A small self-supervised image encoder, trained from scratch.
Model: arch caformer, norm rmsnorm, activation relu, moe top_k, patch size [2, 2], depths [3, 3, 3].
Rows from block 3 of a small self-supervised image encoder, named by matrix and row number. Rows with one number within an expert belong to one neuron, the router's apart. Each number is 128 + 24 x the weight over its row's rms, rounded and kept within 0 to 255. All counts start at 0. Numbers have three digits each.
After each expert's rows are labels from the 100 images, of 14848, where the router gives the expert most weight on average: "top examples" is what is common among them. Only what is clearly more common there than usual is listed. The data: abstract colour fields from 500 small random pattern networks.
# router: router (model.blocks.3.mlp.router.weight, 16x96), inputs 0-95
# up: expert up (model.blocks.3.mlp.up, 16x192x96), inputs 0-95
# down: expert down (model.blocks.3.mlp.down, 16x96x192, transposed), outputs 0-95

# expert 11
router.11:089107129124097106159142132136115131128139090072120125162144125177142134134131113115135109121080105147114072103132130130137104138087103144125145169133128140128160185148124088140111129105140084112146173103150133139108159108126173120131143085149124127147137122089149184124117098152111134158
up.0:143145126100088119107082101105138107145139114182115130091130100098131180143132132130093105171193129123151110125112130149105159145134161125166111146122108144134118107150124171117121126144141097176095127116132147138131116134130124090137150119130097108152118182077143108114136184113113107134
down.0:119090127136135125131101190075102137114115131156128158154094147175134125167127132106135116174158154131163149130100114163119118183096107127122111113159143109152118145088112177145132136149087136124142110105094078136124094098120111120132148130114171111112162135136152132135114103144162120141
up.1:105147103134138112161143156154127165075143116114179138130158126128085159104148162109111097162149082114158107144131183125162113115139152138141114121140105127118145090127166126098170121163130170166108135132129166081098127101107114132122118115152134111139099132090115109119107120109166140146
down.1:132086136100156149122119152121109151152116113150113147108090101036153157123105124169113164130149128119122149155114117106113107140085091133139125135150156161109129140064115135158120129158164130079164120097122133139118168143137121138133137147114134122176149111129153104133116111099106107118
up.2:127148138107151122124150165117141142063139115158163135090128131161082147153141151136070088139120107115120124155119140135138119129127142098143100132135124120169148103160154152139128135111111184134120144128142150062106110087120124120107124108129159118136119178131125075117129136087173141152
down.2:086095131135137119126116189112104161131107113133069145114093116082174162125132104163128129093156129108123112162125157138092104136119103127134109128163160135141166140105122126134092173156132146081160131117154086125110148161135155109150145135121170137129153124109129107141119136109083113110
up.3:117129115153112141141135134144142110074124120145123122162132181187065088152112144130094085077130169127084121113132136182140113101122107090097113111127119122167136126161104131116090191112110134139150126140111135121134131136137122134110118121121127118126122156175124127139158133111112172140
down.3:103100096171106080141141132114110137125141131091128111097126098122163167106137141165118115121137094090153109201117168134105139108149156124139093151154155120111117104086136132101129157153164161090158118151158136099096123152113130111143156124108138148097147123091098139149115142115142139157
up.4:110105142151119123116115130087117115059121128119183137093144074151113140125136133106110118115128100074141122158099124107122138111173154149169113075134144124151155108103145140123143124153136128152103153139146120110152106115098129086135152110146102137162125151084128112129141140124119053130
down.4:124133124107145172114130122138152125127107153166133126147064133135109119125133156120106115188160134128117119106132145180090107184114101135130105117175113156120124119165143181164120159133135138124152148094086134158139139138162101146121079148105093147151133139126125080136144154123126130099
up.5:152114118139116098076153102142145124066130111116113121148157144162133138132147124162133068102148127148153130135116181145152147064154115076111140081168111137146156114117126139126123137104111142171108135167144113115146102123149133129135095107129108104136092190120116125152141122125123122139
down.5:118096102145132078166148101116110137175124132100109130110139116164141116109103125127134139144162129118163088167137176101143120076141118108163142100109121117105119111102109097128124155142110190109153130161144093094076117143136160148116165126093119146132175123118111110134128123114159151141
up.6:135119115097096115142108132092137146107095092160096125137110119128115154171136127174107105146172145153128132119095137130139142154116131087128125139129111157173174138162126112146113134128145124146110109131121108122149129174162170078111109083134148070142140184080155135122107136117156118117
down.6:122112135142146119126146155104112148116146137140104145098109164138134130189132126133119135066134133121097112163141157133139056099107099191117110127131142123105120133097120064140146133137177130094147159104124117116113169130081106143141123105117170147136153120131137113108135148110143162161
top examples: fine detail

# expert 1
router.1:123099156099107151155082082139131164104113081075153126150098154148153106090086121136172133106157107139133164113159137090134146136122121134146160126098125149133097100098148135126090122150120095136122096156108118139105125133145145133134129155164135118128124104113138129205113121092123109112
up.0:174134141114149131115089114124140143151146140107148132187142165114079154106142159125155091113125101152127103102175134164132121130138107121150128141118126120133136123186150151142142122142087119191137111128154165149163131098111126070121122118113155088109094149148154131119090115140101109123
down.0:115121153137122107146152132109122152104147101139115152095142159112161099178119126139102169097122092132093171160136108086162097098071141148103152127097143158151151155089105104112159104116147150115113102118093117071082146112120131144122120126130128138158148108125148135118102134100150128155
up.1:163133138130162112121122140088126184147129126135180136160130176135088111137139143129142120139134116136135129144175111134132100151130119098107081098093132132124142132150141158164180122134039154160133112132135121103109113091130130151096127099116172097130137142130136114101103101119167133129
down.1:153161102133149130113120145111127111124122110141139097093148188147122121147138156137115098120118118114085106173135148140148101104106182160125109118111103174086133139093117139126152137123155118113112085123103141068102157090083108146113128102128164127143118133103166115093094123115163157134
up.2:133179103119119146122106133079115110144133168121155082138146111116127130107139121134122090132103128106139108090088113157123169119141182146118140137167112096109133119115120116103149088089184106123111171110136137148137113122100142110141150160144105150124093076167108131129140140103119183139
down.2:141108093134134159089178151164143111117187150158115141130098134124122114155134118106070160135136110132110100153105151109134116138074113159125120112147130111078135132111106113089112141143123165064154154106097143108149178116134128127134123113115136123136112119132156129145156120146079142162
up.3:138119128133098132120122117148149079116181099135067125090129135093150107170135096135136122115129143140108145133126156120184116087112104139098136107131115122127091131121092110084145091145195133140091139138103138147161128131092122134166109134163141129137105116127167155134083100145108146128
down.3:102123153122139118129124172134121160099088157127137154116089059090128136100124153090126153182119115095150130138083105122067135168164137118148111149149146115124131114150156140144112164111123124093164153093131112140135116133158121087114142140133111153108145121144109118133147176139101096119
up.4:151149120133123110141102096121135083172161165094172114171119133186082142114148153135124071101132115154130094112145118159123114144135142117105120170136116122122152142152154146124132103104083083191141135113146171139133109114140137138126125090110110115111085146139124143104133120150124155122
down.4:129119130113127139099147136091149144144157130149133115097140180118138104168099151109105150147144126131097125111135103167143111129082131149152161126092113158144142161086099123120155125122158148153085117085082116096101131129119104135128162143101098138171170115136135105156104154072158123149
up.5:132111123169149118114104115120136134105152146136166146096144151086131112153131142141142126116127114106153133167117123146143131106112114146108145085152167085127134094116122182051159132144134147145135093146111119078122093105110090117130136141139123124098176111107162156172079134137125094125
down.5:123142144145150093122138159101126138127092146167140121110103117107119099143144159146126167160089131113122138149120125151129110145142149145086111154107156176128184191151144090165119166087161104113131140098103120083103162120135135135097079109140127165113140133162135152102134130128133139119
up.6:163152129148114156084148150130077161161156133162124127115154132123112160138153115110105105151129121138143088152150129152120105119141138103133106135084090091123158116102098143133146102103081164150130132111206127140105095145125111118101176103108117122119134141160100118116149138112158150161
down.6:141129107114145144156094123147150122192099137156157133139133176116137176133126117156112105135157111152114125139134137180087137163133129136201111097154135140105127126151138140141106124124079084115156114100155127133147148115118155113138117116116143079142152143074154085119137131146125121092
top examples: smooth; bright; mostly red

# expert 13
router.13:098118108150107145106096084082078143146101153141099127143112122107131114129167134107126185208122132160151125132096165118120092177137145148098088139111121133122168177135111133137149112125141110145129128117139153173115114133124137153123097124163118136124148119145119101104145094148153132115
up.0:158153133115135089149123153116116127141167089114126187130118120175139130120106099108163134135113136158134095121130137129143108115146141145127149154081042088120140122137124144135122091120147110134074162119171141119100100105136137081084151111154166128128124147155153149126124134150113149118
down.0:110116115149127117117141190177112128138110146150124138105132141130089131136125127161116130138136134088125131165139116163128137122135096132120141070090130099126116101094152088169137127111092172101150094164128101079095110114102104106154163147119164112131160107167129111160141121112141150167
up.1:122146131140139133104104185158113143099116145136181171116167153130140137116081162135115113142108092109131130143132093171129134110124161132144162139092133120157135109102137128107134120131141130120116117145154131072075088089087086137116150133116143141103117136163091133119179138091151136147
down.1:056123136158103092153143139156102133146115148142150100103148135145142101096100151159121144094125102135110123130148124112129156141152140168114134169116143134083114091124145096094136138106168162106146108140160145073072118156113122143148169144136146152115164101144117136137143130120149131165
up.2:152139106103127100111130131169147120091169131073156145098200158179109132120122102148133093074102106137123113137171124151156172089159118111150176114116119137150129089115154107116138141104126140123114124156133117112111109089142129090110156139108131132115129134143161141157122123099137123137
down.2:131100116151176158140142125130114133111133099102160119124150132069121116127145135132130140090112142132094144146191157068156082139100083160081110116134126135173093144089123116115157111157103130132109125146080125106133156096152105147127120118119166122109110116106102114109130131100123139100
up.3:128146140129142136145181135142122138090149130107165135110147078123087149131125150124116129108150104109140118157110115127160153108126154119141081124112120098115087073088138179096164099106104167150084108143140088106116079124090111085133149136143110119101098139144102122134117121109155129130
down.3:126108151154073078126171128090113142113138124138112082118118117082107150108144163116143130124134124114153113143115133147137149103152124099115122166113121106165100128146150110137171083102178137164111146120154135123136111168176140105138134132149128171091148093133092154172119141120102131102
up.4:134092112160102107148125126104129105154138156144106137112113116155156142151153173142103124105158166138164128164132161125153130129112117140113117112094108109126086125076115141129152064161113159116137079150148126150131134121093138143183140138116187105099147128107115124128137116105153143178
down.4:119103113096109114097097120126107156125099114133129089125096142104116180119125141133134127107142128124132148140103163138110148148089121174160111102163125151092123121113130173130106193130131150112153124099119157129156128150140137102162148177125122175169126148092163091175128127109113095110
up.5:104103164133124107143130149159122143105116125145143167098123095148126170105099145129136146107155146137155129125122104125122114129145124143156134109072088095147097076100129139124114108135150137111129091115215154104099117120154128133148188130144142125137162139094097106133158138080134105133
down.5:098133110142109091122132093156144143135111128105123093162092127139161128078125114135133141137129120144125120110118198138104134134127156161146088113161121144058132134130115149116130164139125158120147173139113172152138146147144116114137126173087151169127130148091147116171134173151113095118
up.6:147099120114096119132115092106154139128147082103105137144141151119127103093125134155143096091124099141121164123157146139186164104157112121133137167126118138122098096124153127103124125146134124178101105149160136109116126119100148150143122123144149038115120154092097136156146076106128137148
down.6:104123102161129125127153088164130127156124165141088149185108142085115124084133117114127088125096142080157148110122130155124138127158132108114145152166121104141093122152139139141101120149101109124141137140123130184186114166130144186123099126129126128094106113118118151144154122164097121095
top examples: fine detail; mostly green

# expert 15
router.15:140143140096131141135119129123113122143127086129087109186120194176155129125106102115154111139117118156147158110104135125132130188087145118144145148146108174134129143150094118124112123129094119125094087163138160122116140140157176134152118120152148117158105159121138134099145078156118162154
up.0:143143105154087093145131109110115148104124184083156148102156130103126127109135128158151138125146153085134122126169152138116149099178158141118150134109116070144106083095184127106120127113146121166126131137150111143119104089120103124098143124119140101111149121153109114144107170095170107129
down.0:125120066125113110101172129126131161200150183112124093151122141053118109092126110144135109144122129106155146121135159159116171095108118119131108141148123133100115162092165121107107105095102114118135119124119111146134150112138123167107141144110102113124119146131079134136115106155140163125
up.1:110121151145093140100156132153102144081143133134130132066157124106176157118126123124166170130103116117160140166119123116117150128127172120137168113060153099142088088132119113113162103130096137104136107161166099131126118112152106123137155117142123146089122115159089149124112118137118099156
down.1:176068137116110105138108108122155104119127144152137110133129178129123152140136131171081090118180159162127141126159141132143140120150084116088148086148099120133139147090136178133132144150095113156118109151091088111151110090115140097144122144119139134098122165107126095131133135121128168140
up.2:105102113135117148163146128176120145139122148126123170152118123127164163105123125130123148201097124115185150123108088091127173139150129080146119146129145107173117098124177133118089124156109167094153115166167117142129122116110130132121148119110109123113118125129096110152175100142127113147
down.2:113165120154137116110114153167153127118107185136145146166137157137131095134144164124108108148110121081121095107138137148111116108137141173131163124149128107090120098140137103093096171120124112118151140148107117094123147109103064167106120133116127123089164091148088114161168113144126156133
up.3:138100134136137117166082131090118151139116128116142150128142142166114142134112132140151137104165136132147123118152096158148127124136103126137141127142113086106108108083153164133131158129128143131148149094145112084095073122118138092129181162112176123110177104158155114163070164122099130151
down.3:093124076122145136182128100122126155113100115108134121152141141168183104133138135155129144116097121159116148142134135079137126140105151143084092142143186190110131158113134108129108128131140095129124146175133084121094152105110152182132108117144120121157141125101143131118122104110158150150
up.4:152149122136131128113132139148147172119148146082132147135134107141125134082139155117176130175112136128167094125134144147156124102146167085121146145131104082156156121120142097104114131109127137125105167122162102146141128113154109113055119141147144141066128112175079139159139123143119139110
down.4:080068149127113118120171137110115100109117145182128112104105098119111108148118132145105143091145147104139164158100112091114142145125083123096124115161171091126127125126153135144113148155147158103164104108122132072121121146164146125164124150126134172099163126103133148121094138134097132154
up.5:149115105188087137149105113126096108112138147128128127091152084101154133133178123136130144133132135071169096129138136135127174103182178172092150124105124112107101119099118129088171109096161109142113136136158139140134106148106095105142142135125106147123134103134126149152116148135098104128
down.5:153125131122134117141131107112141113135115078116098119095111109100110147118105155150159109098123174147083119076133177129131128102109121173134053167167108168163089154130117114166154130119144092100092165133129125128148121145125139136117101133137107115143125132103162125120118143080124137116
up.6:161127131105073104098159157084113127102127098147105149131121146164136129143083117143121119097162111140152141181149128112101095130114149112163127141044114146163098129140118112147130115123125140129096085129150138084105127115135151128129178115145164104146146155109156127143108116116145158128
down.6:124117159112151135109108185157126114098110121157161105120097126138129157122149204117137136114112168094136124122112144141110127171112132124159138139090137130117153107129158139210120128094139086115144099130174144130127128150162092109155131137141174130131137112165103105133109118127106106114
top examples: smooth; mostly green; bright

# expert 2
router.2:137100141094129159188138127152098126133182135114108165098118096134136163089137094136153138154139126120152146117101112122133154129135118066128110127140149127156124108088123141109122118140087149081145156114136115163092103141165138116079150107144092137138127118089111148102175118157114109105
up.0:098167123145157129131111153084140144136117171104155083139132096147153128151156152100116119189128135111120055132097167142097130137165157172117128155159127124119155138140117143095110152127130111142124160113100134126130129151119122079124117129130140134095119103088105140122106190136147116107
down.0:122121149139138149087135165126135122100129139145093124149101195121070129145151143134107108188119136110129145108110165142138116128117072134115126108175151118111133143149116142162120140139097156127171151141069126143181147101126134109147099124120142122120113134138135154144075097141093105127
up.1:151145148092125070147116100101132118149138103083147141117131130161134112103105144116168123050144086164111085132152130143125079105110143139148136152075082137101161150137117109152126125106142122151100141110168168105103125104143140122124154109133144125130145131138122132117159164112120149102
down.1:068088175147104105145156131165131163131116130143132110139100100141069127095131095147142132136117143108160152099095077130143154167151093092085125162125160127119154139149151098135145142110132141132164170148170091119090098136162134116120122118148134131106148124126119132133108128101114145135
up.2:125144094139105137102134114126120120126122123050116069124155120084112128122157118139170130159133097127139101137104157135124173127132148119086105128138132137100096132133136134100200142114107107163117132138125098132140104146125105080159138123150105128118093112131146179107075139148100127109
down.2:134141121137134148100131149124091128077120123115140141102128115090162174114149135139105139188112106129177134106085144097084110149113178111127120092145158093127136113125105147111099123127152148069153121102152167115149130116161136135131140130129127143133105102108116147121172082166110152154
up.3:123124109160114072156133122100154134099151127149142116138131117144102133168172120159085098181129135126116115083142131130140114104192144172084138132166132123126125128132165160085103118174163127142129187125085135114148125101125147105112114108112133140114126128121143127112120167126128152160
down.3:145129126131128109151085093079145138171141116117139108160104129161113124105126157118152123140124153143148116104154156152129148133157087098127105179155115108107136129156148168177130143110103115166157166116131144156153103098165153099135105120131129116093130127125151151116081111164070131104
up.4:113140074123096126150134108133126133110085132139097123119154140127157118125125127196131139137110172113091133145173126144141123108108150121107135096081128145122118157149107085120124159098178139136146130140130089131126127130129112170160108183113112143131159100117115112123182129112142196141
down.4:085139148108137089133109126115153102120120136128154128128094120171109114129108167075124165201139107166144090082112099152096097149118139124140131133151140127111108145125122167119082164140130147122167141111063135114148123125154129130141118133129114175112148099153133137118111150165142113114
up.5:146130122128154127104084135135121156076108102155083139104135183127134141147100116197088111090131185129081156144156129113165118098128106128131115097113103150140140100122118095134116149144147149108124102157117123126108136118094131148141123163121133110162124150129134071128133128085164119136
down.5:126133145132148098097147155115132093064137136194109090094117155158127128164163179126086134190127138118123130138106101136166115125096147138102167116119128122113121138102118144130094138104136156099139122124102125107120133107125107135142106134117137176097105095158102109114127136130163172152
up.6:101124105126122137164130119108153134132107117137122103135135095118125123168144159195096131156153105124111126134145152139123161158108135141106064176142149177127157120155152149086129137158150140134133129159124117089123133131118152108142112099103100091142145156082156123147148116099166155180
down.6:113143134125097141108131120138128150148124108127167107141132179097074071127129121123138135113142071130093134111183139132122134160075105130118138115126153188115143146145125113088176137135081129142115101142121119087099160099126137146135148114125123110156159154125162130141109070128135125135
top examples: mostly blue

# expert 6
router.6:109133146170120125084118138135136173115119175138156172098141090098110127124154186157119122119139153085109100113126134156115126093187142130141107095149118096100132120142167150135120115128176139151143168095107125101136123122116108142095122112131132143133167138142117093112161151122154077121
up.0:142124062122139144125117141157129109120108101156110136085165158117113169162126099191113108121130151129112199138130107104163158089135124134104103076098098171134112095127132113142123133140137126091133135171124121131117127133102109131154109144128112109164102126102125122106163143104145154153
down.0:157118126098135153152131139072114093188141108130128159148115128149107123158120092077138122112152147154150130081107089120110118159111091088130167118132120105172095125110107123157118106107063093157131137090114113156133128137159140115131148105121119141121113106109155141098103124162129148124
up.1:151155105145114135143122116185071075151145144131088148102144123138186135143115127113132149088116137153132094145127134144133123123100123138119126159080127092141115150133085097131143084121153119140102116107186179110115125147142130137136151087139120125131117137134147161076160113151098136139
down.1:065123126162150139106152177122140144104109159136164083133119154100124090124178181115112145139086116094119133130136153152112130165131162130102127128151201141131167157148146120147126147105114112093164108146111104095146164129119129138127101118121142127095127114135097146155136123137131132155
up.2:145129117151118133101106059156145137143143111125095128146157130112114071138144120154150111103107141148116184091148128120152122101091100105065156123165140152140136162142136124101141085122130126181097137134116135159161131134120154152111110108148101093148118145134172153126127089131150108127
down.2:138090153112139121133102135112141145124133115113156131137141126122089136108136113137145095141125132124157143049143129153149170182147087059155150121151125130107145117121157158146167128139103114148148086107130093154107110124141128058138151122132162099113152128136158126155103110123106101112
up.3:135109119114111126132144124082123164134150069136154160127131153139088163134130104157131139155125112164144182136146113096166111126094132106132101123091097165175133117115156138135164110141122173110099105150139106114075140080130155136109119118165138122148150127089144122112124111099158154155
down.3:160145082133110114150138129047104104120133120093105147131149114170172158136123110100124121159123141134154126144114102111139134111167124121119108152131098083144118118088123135119092114098123094125126176129138081149109085105121116130106152121134091161094099105123097136097135146146149170140
up.4:165133075124123103138112123139130106169115118129117137095141118109113156129129108137154079168146115144129117107168155192142150115123126100115117151135095137136106118132150142091149100126106107181091113127123120096103098125115160089108152089130118077115157162117191155140124127152123138144
down.4:132130103103142126101135140139141129102108116126071138133120142094145150146127125154116133146136143133117164155130121100148124150103111128113111162168143185165108140110105150114104148143149162119106113144052095112162139097088142130159094121128131131164080160109181138120114148152141177124
up.5:142114102135071110158136105141115135126183111104095129146134145170160141097111101132150114113119130161161112105128160121149135158129154133133165159131143105153103101107145081104118092129144100125084102130192135117120114118134172097141162116122146113122161149119164162158135103125137165152
down.5:139175178141202121136127149140136154104130126192158127121130151155102119133138148107134136120098143108082137137130090136141078115119131114139151120097113131144154134148141109164138115104116137136129145119124110114087139091118089118076120123162170086119139087118119107137087121094137105105
up.6:100125129133097144139130090115111152128126104121095133120132164116156076096049134098179138127149106154146124127124104133137123147115111099112150163126121142124145144128098136092160115133122148159112123116145139079067097148160143170093160154137134112133174155126131143154119086107137129116
down.6:124111122144152146130109133134127163174145125105138127148146140112074092116101119111160103118121152133113136122196139163164137146111054112121138099144120140090139120142128151114150138162091133124134093116117105112097154105088122116132137140143172120150176149112175121174097094132116116122
top examples: mostly red; smooth

# expert 7
router.7:101167088190144107107142142160119115128107174148123090111158170106120111127134139146111091138112168101112109161145116129131124123155133152090113095116139145120146136140136118129118139110086101108173124155123102073109122113100086137153105121109162144132121152180122117109103139127172156152
up.0:123127122101096140143131104111139162141137111068130169143139106134122145086123129135161133065160099150171148092138127130113150107132139083178137168140121118159107119117156137112155113136148123171108135101167166163130106135095178132094181124130117116112143134133125135155140104109113102111
down.0:136148147112120125132115159110126130113121154128132101085100113084116089153150166095125152075146133110128096158099131158120149162170136080102125129093120098113115143139106141146155155059095148137142120114134111133151130154139100061137120140130145146097129097132124119122101158130097085109
up.1:127102176134099146135142132124108128132154134130114188108137142152159133107088118085138161137152130144187133136096106124126093126122110090130154136100126077172135123069111085121108109118125156113106121096149130145097097163163129126096174153141160152094143117162115129139139117118131132124
down.1:132134151146194108167112150139153125102125152179148111078131129130136142144121189170093132145125130108093110126122115137171119101158153176145130125096135104110124116138167140144107143126178127116147134124119164093117141101101099103140099135123137135098119092134106107117129167076145114124
up.2:132122132131108084110124111122138147124142111107144119116148138114120130080087132148151129124166097150177155149091141140144156129155133064130186153133111096143159109100190150086153090123145147179093081113154140106099091129125143110112156120144111125106140126117131139138120106110126138128
down.2:100147201145134151089168112159149117124165155098155137108101100095122107102125153092135144077112142120144102107139109134130121126134109088174123131140149088116126123139151126095149104131139154078161111104131143124149173109116148114088143120139153147105139110124114151144114088170106141114
up.3:167118151077139124156072141084131160130134105113144159129134116150120189136104114125170120088137123139139130129120117138136132131113157132185114118111149130149136101120143099133150090119156121133110077119153108166124122131141115088124158123188180114138153116089155120131128093116121089141
down.3:134118146106100131107154135140163124119128154167101118117118108141133132141119129136113122154198108143105117092132144133116129105131142178143173068138104129140135109118093122131106187175143130120119166116105125127138136144179108116084123161119108143112136148104125106169175185116133127162
up.4:175120118070112124155077070111129143119115119079123151139131116111135165074118125131159140106151102156131130119166110105117127123158144112140115130118110107134115103132158107135108099124155081166099156112163142165142107143156145136114120130159138133123105130160140133159141101116074118078
down.4:155155171122092144136137101179141114094140115121119100101115111088190122124131168089138143081139098164138108137107108130149137174137132084136132143104124095101164154147147132143134102113167129138125113099133155136152124135148121105122119141170147101126137169111097128127093120101078108106
up.5:108047206123128110128119119119150166127138134125094167127099155122135107113135140141134110135155136131156148110132137141164115146131100117167142134168129088120161125131137079108094102152133167112133148087149130124146132136137145131083124129125178125086152165130115108155147097117109107134
down.5:181167113113158145134086125128132118126133120168127167106156175167132100157099148124102124141130187142118130145133126159135108087134111136107178061102096129107156159080088142143107137114136099139105157111128135125128121114116111150121104139132115120124112134171106102097151156117142139103
up.6:148118093136165127115067156110082182126102132129170150143166126162109138124135140123149128081101146104145131117108110127140118121141143136140125112127141146140148121074136134116126110104142126169133124121155135127086074132109121156143180138183159110144163083167114109121129120123161100146
down.6:135103161076114171145106121144145107141090122171098129119112116152119153133079106142128094106154103131107160116087107086132138134085112148165155114115104175147109108119125108123131129137100141145111101124108146136122126182150138121137160161130109097162128144095138103133141136073136075119
top examples: dark; mostly green; smooth

# expert 3
router.3:105117092091161145137139138130110130118127124125124096119148144132081165115088112109146141176158095100163122153107121109087143134129157115168139106121128149162135156132120123136116173119088156116131082122115132152097124111165119080141137126124082166141101159110127129107134159161157184104
up.0:118153112151112128141095109124149121101136126083174133134158141096130130138096156136141078132092102124106143148159149152153124112106152151124131122110161122117102100135145110045139111134130083144092116157137109114121103100092140123110166101148125095126144110099122144169162076113114136159
down.0:103127132153102128148121112116116130127099144187146093127119093135115134109174102101112141116091122113100128144101115146133131147147137164120090181112151104083106091121132116116119096089177112132142154107105149112128125135102080119194114122136103155071155113146127139129119141147102119162
up.1:135089118188101077149107121086130135117142140104183141107167078113128149136124128143152148113140148129130081117148098155137108105175153146103112120119116086130103121121139147143152163104169111119140150126138134155122126073137105080147145133123145151092156107152174140132103139136123140129
down.1:157125131128153152080126125126112159115115117185097165105126125141117148142155138151106109127121151110136157141073121161153128132139135082126133121129119140134159135150110162154116119112145110169127127097143124080149143190115144152101111089170162079156091152121128128094157117127123079124
up.2:132178074136160158111116133092160117167116110126179093167132120163142136127182152130105118135136101113105081155139205172141132149128166144154104159145147140114114134124152203107129147121101148147135114141124140117126129103105108133135123157127132101127117127112126120122106118131144118127
down.2:171161121126079111069112137099133088113126148127140095083146165138109148161132136141091121131174138138148094173111150137086111098138156161117138080100112114112098105136117129156140129131142139112123127128152117134148109118121119088152138141125169167099123107135142108113127197130109153129
up.3:138136120128135147086146164143111156126128100116123185128141132133136156111155137147129139154074079108143133117121136131118160152159162066137101149141149143153159115157165136126120144112102117133127148154164133108146122141119156126101121058133107087139096176135100145121176106130126086133
down.3:164153157122125199104126135097128143120161131121126132095102146117156113145115134114128138122148126152136123153119163110111092096083124125151133103164131139095145123117084104123142102174160159098080141103121108146133163120117144152105135155156170150166144111135121105141183114083129150101
up.4:122145122144111141137120133122130132129159111140132143130165092121171117109151126129148132084118128107170093116119132135158136125156162120132136162120133105125120061104159127079173088117159138141083145156211146131136112119105123160105162105121137117110125089145107126160133080129113120163
down.4:134107143095112061122164114130117168120106097103089146101132165088146146124114083120143132135131159143116155127101109107121136126080147093157202131131137133141169115147091121118104127134126095111131098134147171130143154168156145132147141114119100125137128176152120148165118098128134118107
up.5:141133155152148139118142118189171097184157155124140143117123106090111166108152156140085105105117084114116140130148119087127142112150138128149111135153124102089137124127153123116101123157147168104133125123156163115162149109102163091122084093122100155114110094142107123120160119119112170148
down.5:126163119127098098151111071087154121096112138141132117140104185170124097140136132155134105145129137162078118109168146136138102106127130176091125136113120181145147144152141115134114145148140082163104171141092111110117155096131153160107082103147145118115109151116150128119128158119134141116
up.6:124115109098128165136132118104092116135127080121091089156124139107148144127117108119158138140131087128131161096109121097101198179131122102142115171133157176191129127113152126138131137092093131150114127160145110121116115158136171117133167153122099102133111122142114141164102115101107136154
down.6:146130172093131155124122126139124118135133152130145145137113149127113092128095124089125166085157119154151145129145112122098132141069091102126174102127136123124117107135107108107157112165073113117115117124130088117135128152134134162095150160140153101159173179163141106156184103111125097121
top examples: mostly red